Weights of a small image deblurring model: batches of 256, trained on analogue clock faces.
Rows from block 3, named by matrix and row number. Rows with one number belong to one channel. Each number is 128 + 32 x the weight over the matrix's rms, rounded and kept within 0 to 255. All counts start at 0. Numbers have three digits each.
# convs0: first 3x3 conv (model.mid.1.convs.0.weight, 128x128x3x3), inputs 72-77, a 3x3 kernel for each
# convs1: second 3x3 conv (model.mid.1.convs.1.weight, 128x128x3x3, transposed), outputs 72-77, a 3x3 kernel for each
convs0.7:128128128255128128128128128128128128128128128128128128128128128000128128130128128128128128128128128128128128128128128128128128128128128255200128128105128128128128
convs0.17:128128128128128128128128128128128128128128128128128128128130128150128128113113129128128128128128128128128128128128128128128128128128128114090225101093188128128128
convs0.40:128128128128128128128128128128128128128128128128128128124000128128128128128128130128128128128128128128128128128128128128128128128128128128128128128143128128129128
convs0.57:128128128128128128128128128128128128128128128128128128139000128131000135128072128128128128128128128128128128128128128128128128128128128129142128137128128131128130
convs0.63:128128128128128128128128128128128128128128128128128128076255128000227066112129128128128128128128128128128128128128128128128128128128128128128128128128128128128128
convs0.68:128179128128128128128128128128128128128128128128128128128255201128137137125069128128128128128128128128128128128128128128128128128128128140130070128128128096128128
convs0.87:128128128128128128128128128128128128128128128128128128128128128128128127128128255128128128128128128128128128128128128128128128128128128128133128128128128129128128
convs0.90:128128128128145128128128128128128128128128128128128128128128128128128128128128128128128128128128128128128128128128128128128128128128128125130255128128076128123128
convs0.103:128128128128128128128132128128128128128128128128128128128128128128128128128128128128128128128128128128128128128128128128128128128128128128128128128224132129128128
convs0.106:128128128128000128128128128128128128128128128128128128128128128128127128128128128128128128128128128128128128128128128128128128128128128129128000128128123128128128
convs0.116:128128128128128128128128128128128128128128128128128128128128128128128126128089221128128128128128128128128128128128128128128128128128128128128128128144128168215157
convs0.125:128241121128128073128128128128128128128128128128128128109128123128126128128128128128128128128128128128128128128128128128128128128128128222128132147128128128164128
convs1.7:128128128128128127128128128128128128128131128128128128128128128128128128128128128128128127128128128128128128128128128128128128128128128128128128128128128128094128
convs1.17:128126139127128133128128128129128128128126128128128128128128128128128128128128128128128128128128128128128128128128128128128128128128128128128128128127128128128128
convs1.40:128128128128128128128128128128128128128128128128128128128128127128128128128128128128128128135128128128128128128102128128128128128128128128128128128128128128128128
convs1.57:128128128128128128127128128128128128128126128128127128128128128128050128128036128128128128128128128128129128128128128128128128128128127128128128128128128128128128
convs1.63:128128129128128128128128128128128128128128128128129128128124128128151128128128125128128128128124128128128128130117100127121128130128128128128128128128128128128128
convs1.68:128128128128128128128128128128128128128128128128128128128128128128128128124128128128128128000128128128128128128128128128128128128128128128128156128128128128128128
convs1.87:128128128128128128128128128128128128128128128128128128175128128128128128128128124128128128128128128128128128128128128128128128128101129128128128127128128128128128
convs1.90:126128128124128129128128128128128128128128118128128128128128128128128128128129128088128128128128127128128128128128128128128128128128128128128128128128128128128128
convs1.103:125128127128128128128128128128128128128128128128128128128128128128128129128128128128128128128128127128126128127128128128128128128128128128128128121125128128128128
convs1.106:128128128128128128128128101128128128128128128128128128128130135128128128128128128128128128128128128113128128128128128128128128128128128128128128128128128129128128
convs1.116:128128079128128128128128128128128128128128128128128128129128128126128128128128128128128128128128131128128128128128130128128128128128128093128128232128128128128128
convs1.125:128128128128128137128128128128128128127128128128128128128128128128128128128128128128128128128128128128128128128128128128128128128128128128128125128128128128128128